{
  "model": "self-supervised image encoder",
  "method": "moco_v3",
  "head_dim": 32,
  "qk_norm": false,
  "projector_hidden": 1024,
  "target_momentum": 0.99,
  "lr": 0.00085,
  "beta2": 0.95,
  "gradient_noise": 0.3,
  "lr_schedule": "constant"
}
Rows from block 5 of a small self-supervised image encoder, named by matrix and row number. Rows with one number belong to one neuron. Each number is 128 + 24 x the weight over its row's rms, rounded and kept within 0 to 255. All counts start at 0. Numbers have three digits each.
After each neuron's rows are labels from the 100 images, of 14976, where the neuron reaches its highest value: "place" is the part of the image that holds the peak; "responds to" is what is common among them. Only what is clearly more common there than usual is listed. The data: cartoon faces.
# fc1: MLP up (model.blocks.5.mlp.fc1.weight, 1536x256), inputs 128-255
# fc2: MLP down (model.blocks.5.mlp.fc2.weight, 256x1536, transposed), outputs 128-255

fc1.641:124129141121148082118137103098114080141123134121107095095136102142173152131096149141088101100161084147149119117135082151098164179109144090149114128105140141100083113164143131152120147133128132153116134136123095135138095131081110119145168168080103132123156126142098144121168167120129120119093078101134116080135115152131141106145176149096117131122123108110156078126145139119106088119141
fc2.641:143106111149138138136135119203159120106120141140183141131127123136108146136170149105109118107168155121093121106123133125095094109107122131147116132129132143086134144083186091099157099109125152094097114112097083129161143137131152144087181115161101115130119149113160116141082087118075134106150094165133130153154111144144114127130143150162132146107121149109157159103138164099130122159118
place: middle right
responds to: red hair; curly hair

fc1.671:098117113103140120097153175115169105128128156120101135121094128163220118109136168144110107096090114154117126125113140116069120089121138116134137131145166131102109136168122139124166136094142126133110142126172153112105111135125165159116156133114120105121122134152127080119094162125124134129127140143129133119135057118142114135142116138102076162147134124150142111088091168099185125126122
fc2.671:105161122148118123189160094122122102105097129159125106151072119126098078112125133115139118129120134131146118114132129136133160121109101128084129112146134119124123106053122124142120153133121143125139112123137122110121130128095093130170133093105150156157141167136100104180152100115136133120138113101123127113123196113104141120124118141162136144152133121098101133118165111115074117131156
place: middle left
responds to: white hair

fc1.241:134109162175146161098114087107110132109106138131111139147148136148091089117124145166123099140149178127141129119156115138138106150148152090160090125139136136151140110171139161123113133100144171159122102126145138157147086096151137121065124093139152132118131132148161137135132123141102175118118116173146112133106127129131116100121072138157117120089190111141132124107156118146120126144133
fc2.241:126145123116077131140164144124103123154146172103118106125118114101141136136101129127146130130147107119133140150130073171154169133144156088148148122131152117110121169171138128118158131132078106118143144104100141135148131124113177135117116164137113110133164142130150135114129110126132106129121128125109165187142122084134128114111102104108147089118084076138095136157118098114139123104133
place: middle left
responds to: sleepy

fc1.475:149119136132128166171115134117113078129141122165138149153117131127100147092160129140175162170152162117138146116120147122149136110144111084103109125164151156159149133106133138110106137124141132120181128129103105125152124097084137112099126153130148086139170089171186073128148131124135170117088161118118120148158100132074118143092099158155106155129128133164106117136134122137116099113087
fc2.475:123125132180159115125160109136099132146118165113101106125139119099133139109080129118061124080131093191098113140114104129154079116164165125124131146122121061175095087127134110109159139165196129133137125122177120106117139147108111100143182141138126103133153137128163116095150141103133134118147133132125139124155124152147131148142138120124128148152152110109130074103126139118142101121126
place: bottom centre
responds to: pink face

fc1.156:118135117134139174106135161147162125193096098161115135097120105125129116133172100082127109103104119130127121175153151174150176145089130149139134128112140129121141125110100131106152161131120112128130143143133106123143128105115072115164109115134130128132135092114141071128109141122133078132095114168129132086125121105079101103082133098107117152130129116150169113092149103146116125099136
fc2.156:083113141125105123149178133110108106111111104144157155072129118152108123151093129142128168134162089113168157124116130076076121100108128127124121111086123096107069140103101163133143099120083153101116158124085105144153175132138120104115115147108157162127176137098116128101146113151127118128132143129138150130112132132111168108083120125117142109110130111142086173120129139119158118129163
place: bottom centre
responds to: surprised

fc1.331:086168137141116154109110139082148143166149134102087120114137125097141132143103118152085104141108073143138105081127160159152144096098147158161124109141143156099139154141115195123152141083083137145131157115145121105166107105130176122105128082181120134106124138162179125137115135112123124147102133130122134139144140137124134101172130097149122130142096130107138115089060090149131127144101
fc2.331:094098146124143099161158110137166135156124142099158122088124138138104099129078120149119155154137131093137114126123098123139123096172116130113137132159129094130142132172126126155154144093133128098123122130084100084133100126093149112124115135116121141115119120108090081158131175110118129154135134121157147165095148122124090137183113116172141127094103084124131125131100121115116101135137
place: centre; top centre
responds to: hat: no hat; bald

fc1.122:120119166123138134125114123118141135129107124136114127047108146146114129155146113147141138104150143129101162053121120130140145130091127171119068166134146161106174167119145160102122100106128133179191118092173135123153137149085119138127141132148179110122139102154143105119110088118118091105122156146147114094122081105175173130119130099130091120114124131144124150151123131125122089098100
fc2.122:123141145131173114148138141137136156109134205147121127117095099104113147156114150120118103160154155123130116134096081144143129132098109088074139133134105147141138110115140126109123114131123126116127091171146113102152134175162108137118087108118131115124110099144126174107117157120141137109130123108132152102094111107115119111107119151130112134132140184110080155142154139070074120090123
place: bottom centre; top centre
responds to: sad

fc1.81:145141111132158143142140073187160149111122109133161126101138136137137158141072158143138114145133104085150153070112118120124154082114108079185175126169135128098150117137121110089120123127121114167200142112114146139148136138108102167132124150098131144142100111157149147114102101118096117103110091158157146129154115111131135117112111129134191109087163131111125108119086092139153116102117
fc2.81:139134121147148174135121137139150156085196131127104116120166135156124163125102135080114120135116127182098122126128121088145149191124179145154167083153148161199113144131144129144127145162105123126129120106177126085135106130141098121107111155121103100100098106112099117102140098094118140157085078146117129062118110135100140133155131179130171135134095107114158145138100107092131171134109
place: bottom centre; bottom left
responds to: beard; long hair

fc1.393:130175128136131119105109081184123126105096108138108145138143145133142152163107127141137125139150131143139104109089126169085177125127142145115132177130093112115131130108135137139101143149153122136136099115136140155117075128096118115138183152101181062120136119095128129171142120136116126142135111131138111137136139100136113119121127180128145129095122112068145124117147128127130148072184
fc2.393:133119130116101121151133111142124103140091142138165149114112108132128115126141100132119140123146154169105134104151114161139124094126091108142121104101101144119145109167116126102166114130146126077122093116119116093168175156145164127134134171163115084143145138110161103129100155092134159145133082109144132143128167121075100129138164133155125122146060158132109110095090090094129119177157
place: bottom left
responds to: long hair

fc1.587:156088159171143150140161112162133102117129106100127112129164109115092113129133127149068120175134167148172104139136106111117137093105136058141109090112106142111126120140092154098167142109120116150129154117097135118129148114138084136065133111128102141145153148131115143099120155140095164131146104189167125152133113132100147116138097133148124124136177102107120092130141126131092118173132
fc2.587:118102131086123151093112117150121126104125140074185131146105103138192154142113101097108107115145127123111158150162112107140138136170137150119088153115164136110143126110111113123150145156149132148145139139122098144128126125138129151152148143087117084150157107121155072105133101118116097125140115184154138144178174142114123139109141112116162176158131075132118130118144124132164132134121
place: middle left
responds to: long hair

fc1.725:099105132130145094135118127145128092114133116137112161115143134142087136137066123130104099098160166164134132140104114139099151140142130163117135106161136144118147163144093125116145101120125104107100124101132141126139126119081135149106136163101156124144124091122163098154175146129132141117121139172134128144125132125136142131110118140158155167143171121114159110105125167167170161124140
fc2.725:114143084162139123097118078133171111126057138114142142141126148117127087130111112103138181140105134165090096098122102114131123107096137148132105147125137118124132122167125133138157134128132114075139100105145153122118118136165096143168098067091137147141131098130155169107102134115130117147105165115126131108142152118110143128098117126143092137147121150087143112155105113076153107158156
place: bottom left
responds to: long hair

fc1.358:140131097160140122122132177137155130145112106124086135102131113116110139096081087136138097119100100175160117093109089139166119137100138180117088129125148151130127120153152130099089155134133135160117181130144099136160117096101144135166125113176173151129142130143171172073129150149076133125108150132131124087125093124111127093081129082125097142155152118162136117135172165166094125144125
fc2.358:108135111128143110174132128092106117133154163149069110075118151146123155159144103129134176111135129091136182142109136087107101126127166092139163144112170127109153150137127142132123096061125141095135134153121127125127151168120209110095128151116131095083158146121135130139089154120138157133142101078092128147137094130089124114100099086109109132121130146122095135120138136127126103177107
place: top centre
responds to: curly hair

fc1.209:101122159115177140117123143176133129122129139154163098151119141125163141128120141118077094169129109138119133129135120181184149068124123156131124128131118140118111145118098128117109172140074158096135133135113107156122167120146131123144141137142088134127151122152135142152115088147124116095117123125145129092175087109142092118114145154133092143095121152130193134161144156137154106182120
fc2.209:132117098174144156111091110121151072137102133101130168138138150119124111120133112124128121092138162151115082144169125126181106145116158094157140119114152105100151137120137125140118089105091129161143111110172133115188132128124106148112141139127131100136100101149122127149134121138108147118177123146126111122130114126172121118141108143089153129086125116132151091120143112128119148151137
place: bottom centre
responds to: sleepy

fc1.30:168113128146120143122113139183090131073136110117154119174116160131155145119151122139110138161132131132132143125143132176163149083135191112087111135118097150126111122119134129141096099112145133130124126121170089134149117132149137125120134100127114177078138138186149054117153091114124126095173115153134131131113079137093156118118096143129142138129155123158183110110134124151146149140106
fc2.30:091143147110153116103125193108140108139120098123144119144129113130107130120129140152131152132109101178123152129158150103105102142108142088148129110133138146146124123104190150133148123079125100151130134145117168122103143102154156129099120144118107145107105130123150161095115133160153154119211155134126134090153141129131149120140152145155127128145138164115135167129134117083108103133100
place: bottom centre
responds to: surprised

fc1.585:142107097164136091150119123158141133121105105114155124105129081079064124155108138133133104134119112133153058111130105151105145141119140156107111129130122164085168104125117079144120154158122117142124156122106058141146157136123117146131098131112173152146083088133144141131148145144195129107128128089156128135160183127116117146123156115121080122126122092150110133133144148155158149140166
fc2.585:123121070146119115079116141121111153121131096158136120118143099127175136146115106073133084167093134121149107128120151114099123127149110123133163125100093104117151134120136114134088137133136097152111124110100146117173117123114119137076108139086128111135127114123175152161157123130081131129095128114098126118097091120101149090140147177163096135077166151112131114097145157120130122204141
place: bottom left
responds to: beard; long hair

fc1.473:159084150159121119110110147151166123147126127149102146090131137127162163146127110141130134102130129142127118111135111145096145146154132167134124115155113156111108129101155125115141128117098131130149155086128125146134096113103130121135164125144189129141100137163117129142114139108114171113090127097150131121145115109146135125130123143144119139114181104116150129152111121159132128114137
fc2.473:129139118110167102151161113154122133160095149121131136102146113156096127134157128119126130119131133064104110127135133172158137130142126126108136166105150138126209157106110116123126178142126112122129124093129138116117178115094177113132142123076097139086177148177150118063120082133151125129147147132112099137101142151147147150146134100123095192118120141172156164131094124142094103136176
place: top right; top left
responds to: sunglasses

fc1.618:121109141148101166195192149115120128148116133151124216146158075143109117138137114106129180162117131108105121163089126145159105110138178111137137108121118108157124146152126163081129121154122135149091131177144126137153123139133128135145133132110153156095161099136183114103142105137106112091125121147150154131128127134119131133143131176175155132117158117134118127150151148096186099144112
fc2.618:131148129111168128127102128139120115138118106120113127134123151120137152136126117151136092092098092086124138077117109116103113129133153147133118140109147165119132102164084124131099134136101136152146110158135190138124085113123157140141085155138093107092152113157110140156142137144134082128138129142149139090116135113126127117102082151118151193110133109134116091123110129167133105098145
place: middle right
responds to: beard; white hair

fc1.652:095112098085125130071127156140169105112126137144142123139137132165165135088124149116130084131096159132108100127137147125066127105115136145137124141148160147123110140133114126133144134112116142127113102149134191129122098158147114178105141132092116119140119120130132130119073133126145146122142139156127160137141118136129073118137113151100095177135091127176148101101106204118172128139148
fc2.652:099106133143098111157111049141103118116131154121100153140121112111122096171095141122115136147133112110152143133109137145143129123160105141107141123146109103129103121104102105115098097101118169093142112097130094113142102093118131148120143132129152122157157184127108103170162129116130131132134107115101092138181164143134143116103106144175136073124171101108092098108127135128124118114122
place: bottom left
responds to: pink face; white hair

fc1.506:156119106118060118147113168164133133108113129133116146143126099152184129130151146137152131158092143087085130101138142125150098105143124147109127107138149116120119136121134148119127129135132139128090155135108098101135126146105124154171117141070145133112144150123131163110125091147137103092125134109133152127122110172180066087133123155113114147129138127115144123153127124084164133130123
fc2.506:121111095138121129156148100092148080135135132143136154147069138131122153112152151104112126114145134109165157084124105163151144092106137075113172132111174127176114078136146067125178112101149100141129135105125101119096102194154157172121152150136139094136119146125130122130133124111159130135145136138136113157145133098156133123119126110088118124188112134124138128124062117094125124134128
place: middle right
responds to: winking; sleepy

fc1.319:135083128128117147145095179115133120100134127145127168128169123164134133123146148097158088074134163131136088109095127129160158175128103130137097128164156152102186135129152130103100158106132105151118114130139118147149093147130111160123124136152164108135147166174177148118066108130136133127128130135136131114127135095088104128103128149105088159116092125171146099085123145144118122161103
fc2.319:110104135122123134099130117171120131121127097106148119126128166139150140157100163147109181136173084092159100135154138114108156126162121086092126115127112122103065115135138147104140070107085152124148139132106114148132101098129144136079121128134132100167124129102127106119175114139139128125106135167139143126147104162135126129136113124139197137139138159104116174155138131148134145129161
place: bottom right
responds to: surprised

fc1.535:144090107137127152087152134152162108147136097146103148113159125126123156062162103127125116083106146150140087115123109121124149093124153120126132115145103143098118155124066127111142138179124100147170119147133117119131138127087125155117069123121129104141148143169148128125107097132146122130116108112156128106124137106129110108122169134089168116154104089142135136119188134120101133136156
fc2.535:138138150081121136156100087073153138129096093135114161098149134144205124149165123134092125128106133139137184133110133116141121139180138100173112117146137126142125148107112121130131139125124171120119143144161135092099142127106181112146167124116148133158113127128128101135136120133139164125102136104122145118151121134140127145108155142090097155124158111134118179129113123117148150175156
place: bottom centre
responds to: surprised

fc1.262:125114153119143137133119153110107138171131122161104094159129131091187143121120150136132130141170153174169119110126076214126165145175128138173117114123103142144129102137123121091130139158129169136137154148119126127126122116112112054088099098132105165172127169105128143124091091165143151125141128128102133126116139132145145175125116124112152110090183120072148095144150127114138170144114
fc2.262:134133159136135114110136136122088098129111122161203084145117152125127077156121128118155161127109092146149124129146174156113122137137107093151121114103090087116088124122114123145149187112110136133143097122137143131152137132150124131136143095128125160153112188137095092160076118091116149126128093103126114111156181137117124067134194081134131156130142120135148112118158088111125106143137
place: top right
responds to: black hair

fc1.723:134142117092116177140151144111126096152163130191144145136114114113150138126157149119124105094110114161139155181149147134125142142089168123103148156089104134124142107134154182151121125135121119138081129094134128146116178129137109158124099147164148125094148141143091128127136098119153137107086113177137154091124128125124151101167138135128138122154099095141133165171150147149125159077165
fc2.723:147136134119112122119151128162128120147076086157117177132139121115101110161105141113086107096170139135135137126091156175122141158102066144125133135170125169132134151101125136162142131134139160108116088141170168124128096109120183145170126145108118096137169117149183120118148160140136106127127109116132089103166123103145115124128124115097140092101126100130121088130132143126125163136095
place: centre
responds to: sunglasses

fc1.380:116152156098097104124123141146141150146168134118093108151095070182128151146124141111158163141116164122123143091145120149134111130134152118121094131122079115115145127137155127123129107085107123130125186149070134145139110060098128100116112128152120161150185095134153118138098115162116156137136126158179144126089106104141125146081091166154170158144090093145136101127133160136140147152169
fc2.380:115120143120111146114105133127126134164150165149092163145108120065124150120161146134157124179155159131142097153159147133128151162141093109053128149125135125162180147142136136141099120120150135110110134134113069147100103112128135139082131097127127107122164124119070135164162132115190112105149118108125169118142150164120129113086115102158136101140135087126145128097103097114121125127154
place: centre
responds to: sunglasses; cap; surprised

fc1.681:093119084092141135103160160125155096120143133137126124098108134135184131126120178137072127134106106168103110137118115134048117104113137116122152140133144116122107120147129122117136149076127114136124114156150144131121094136159125155130160141084112085117122119140127077137106156122106148123146145123134142087139073140130081125135118129113075157132103127150132103128130161115143128123136
fc2.681:112137151149121127174116108128121118117138187125126129167069111120118088098111097146156134125149140151147128113153110154137152124137104124093119103123096149157143135066130103124138115116141110115144106112165097083123145140099102124128116109107141140170137166123114121175135126104125122124144123127116118110110157077136094084134148144169093122124124140119088093128132129123081105138157
place: middle left
responds to: white hair

fc1.406:132121058127141146158120112148156158141159137147122175146158103129140128119095132049132174108141186124121118119124115124143139107142128152142099101149146129082112156161108153099105146151120126169132134117118124124132102099137075135140131118143131135103151126165165118102082093144112115117126122105118135121126129148119111109129145122116145159159135111148161174104143138127146143134126
fc2.406:101140121129104126063149108135177136114117150102104114100131161132129116092110125134120125136114144140120155105105096162132131107155127100120173149122164138152124103133123097131126090122118095102105169130130115142127139147084163130112160107105145152136156151124110120138091099101178112129134160067161146130138147093090133123140117117136133158133112077126115120117116169117175060115115
place: bottom right; middle right
responds to: long hair

fc1.212:110125101129173171170124121115156099132128153128123153116170129139107107103126126164161132138113152104186112126128106135122114108123104099125115156153118116147076128109147131105133122152117125132106144178137162099140141155096129124097139118097163098158090111129143131122142131140129127058110183162108186117117127132136082128122145127147115144099135136123139142169092124165177161107140
fc2.212:095098151094150128145114142118148083115157120118130124098158130153087103118142125096144116120136132138106170118169143149104118150154137154160148117119129116136136114137106122186109082152089134114116134138143162116121174130113107127145152127134125133139125155073127117130119136138158178123166123143063121117159155120144140103151114156126130117150132139095136142153102151167121087148097
place: centre
responds to: beard

fc1.690:107160134131189176143143107103127072109076137112174154082124151097103100153083143136114129113111151146130125114101119138153159118131147119138107103141131157136168132113125120126160117116174132118133160097124108110127131199096133111145111124137110134143134084125119133152128116119136129125168141130164103124124082129105096137106118153146129148120142121091126138119141138155146116172141
fc2.690:115092136127154129137128153088168139169186144106171112113134115124089125128119143159110135132157152091140116087113108121127136088099110131151115127097110091105119064096120140112173161086108112110160124110140146145115106140140127112116191103107158120109131119201130139123145104125110148118109128129112091104098154134167156066105148132120143146098142155104135070096144144132093084096126
place: top right
responds to: white hair

fc1.620:107123133108155136111094106108115118164102151138149110137146163149120131151162122187120085117141178133124134148089103131124129160112187078152092155135134108133074131177158117148102094118088158117115099140149134155099086083134161132100140103165125126142122139135100116136095123136104171124162102126128121124126122129131142129107114083165100126091130129120097137138155147136090123107139
fc2.620:101132108131108108120088137128142121155138185120150105150120090155140122172110118155121116125162120111120159119148087203129149105182162112115112164153137128099106098149151117126144101144152107092133102086109126060192145169110152151100175118151122153105131138125116110155107125104113110132150143128103146145127130104138123066161106139136125116129141096077092090102127106108121102141123
place: middle left
responds to: sleepy

fc1.184:154121134114133154127131128123111138098102122136134150131155125189142099131126111181133149176125170143125156102160127106132142103110161125124091124121134138097132154123129131118192108128174093131148125144124138133115130111094128119117129138080129133145151147131092186123147091072113114082183144104142178116129128140109082140124144111131167134124162107128131125158138116091077112119170
fc2.184:135157136103169164123150112120090115144107127128186138110113103160100161155128089127148134107112136144116133138139126134124150109153122154097156156117155092124103140146147129132119106085110111165107135140125134122132110126108110145138118139130159155134215170144146137135132111150138133113128121129118084137164076096130135076070118116119166157111121106171113112167117124130106124131168
place: top right
responds to: orange face

fc1.69:151136110122126054133171139104139140183145123163118147103165128149142108081139149134089108154178102143117092151125064155120140150123153121154113126127100128144126110153171123125144178103088159148092127146124157136110102155123125081144205126065135164125124143126137132155123107118127116136133160121173156120180109086127123121100132107129141078133110120113117163123112107142121112175137
fc2.69:149109161056109157114159123123153114138172119123171115128144113161105113170095151138142139088172124107097120124116112121121126088099148116119121146174103126134098108129120115146173140107109179171106068087081121147131125110158110122143121125142160155160080121103160113115172129106074131112151128140112163167127137105133124182122143123160146142123116130141161137115122120147102127140120
place: bottom left; bottom right
responds to: cap

fc1.133:130132126132151128087131118095094128129084154202138129126140141129160163180109124156130103131139138158125111106150134147108149131184113150130100119151119144150140140111138139122132167133117161145128116150120131137133124085114103121106145122175119120184136124131134118154124090105079113130132153194100109137140123142156121088101146179133122130145127111151154126133162135137102132137117
fc2.133:122139122182186136168102121155130158122158160130154117132143109137123103162108142192091147139132116110124122082154123097128131141134111122137092098112142128143130095109119116131134146107158119134147101129135143111181115123123133158128110157134127171127108087144138116139110125163135098144157087130130133194110142119128101123054148117154108133095148180110136153109159123150101115141111
place: bottom right; bottom left
responds to: cap

fc1.150:133170141130126130125105099126106157124082131137153134134145122149145114125106140157118127162102079124135166131134081130152144178174162115118166133083159121117140123145114181154091146085111112131101094138132123167127087088101178128112178134124141124149128097161127147109135132130125114146120146094139096108150138108108120100168129170123126106086132107130121101138199128123157143142148
fc2.150:071164119131114126148140160125121135139125142118119110130125139105131143088154108160118140140157154153157120170130077169103131163138112148132134134095068121107169115146121119123140158093144117153103136157078147121104133139133164136172119143158174145122108133083122141144124119096137156139139154133115153129118114106100162133132135152112181161160125088119126138130113104149125103102135
place: bottom left; bottom centre
responds to: sleepy

fc1.713:131123185110082128114134117148143149096130136122131138135125120110131147127169136097155110133132149126085121092193079099135159115121129074117068141112134189140133152115131122121112131081136133129095107109133126134108146135111103173107197131088116133159161097140141107120113124151113080147127145143138140163146155106087158136131151163139123141151119118109128070066104135133111146177171
fc2.713:097090081099159180131085132157104179101149127100076094119134167113130143136149154097101142133141194116146134151146143118132107149121105147105105092139129114128111120154124097109135160092110119133108134135137139141144125094139106117121124167124076092122157156153138087111119116178116127161139098164147134156130150133122129127152094098137119115181095180147133117150129077119124147135123
place: middle right
responds to: pink face

fc1.76:148121156156122160117085149142077062147104141151172104108170085138111079137147118169156106124148087125129117122134124178136121136090166129157122169123141144153089187167153124102115113116107147110143155172134146112134154129097104125166149127162129119093090127174145149120105157121130120128126094149161152136133152128106099119107118106182119086140141130145067120172129096129135154188150
fc2.76:123126171155130108105123133128108192137106122069156172132137119137127129140122147101140143142131134151133126165112128110128145113123115127112136123115131130180125122093133075118098090094155153073101137154142128128130116117103134125163108118126131134169130148122145129080149073123113132138107121129142115123155097131124097137120115070113109122119108156137150122076126097102132143148111
place: top centre
responds to: yellow hair

fc1.494:180130178113119139137090154130101132131144130128094072109124083132169111082117118114098130110136121118124128095132119191151111137126148139168157118124165118105100126131146134116082142114143134152147132115102140138128158091114168103151128102126135148133089155120148151149098097117147117137140122192135118092189100123153101143111135086137126121163160125131179117105149142152138127128143
fc2.494:114136129100116076144145115132155127109165114154107143155103086116099123137145159085103118137064097144121097100087096111123154129142118144173116127143080078139123149116128091145155129130156121126116124139120181148124105136133085126118137107107112173145168147124151115173150165070114103138133110138102169139132129091171132151165168133149068130127132081133141103149129140134089131168143
place: top left
responds to: cap

fc1.350:177081148145100146130098126090129109119154146126090111131166142124104154148116148168125107119108094161118105130165104124130142133103146102171102099081176139114099092142159130100105108096116136174146112104157117087148143132166108123131129085137130111164086133148128120096126143139149094142119114138177113107124124127132140142123086136121154137146154112136092146042147129173127157131161
fc2.350:142100108084100172129134116160165180163116176146088133107164117122168163134164152122132154115195146101128122094132139110120125165149152093106145128132156114165134146172149159105126172185127119153093156115149131099153159089122120171138110174147067133135114147104149123140144139094105082138131126158201143147119140137138153122153128101109103151137141129145147127107136138150173147117095
place: centre
responds to: sunglasses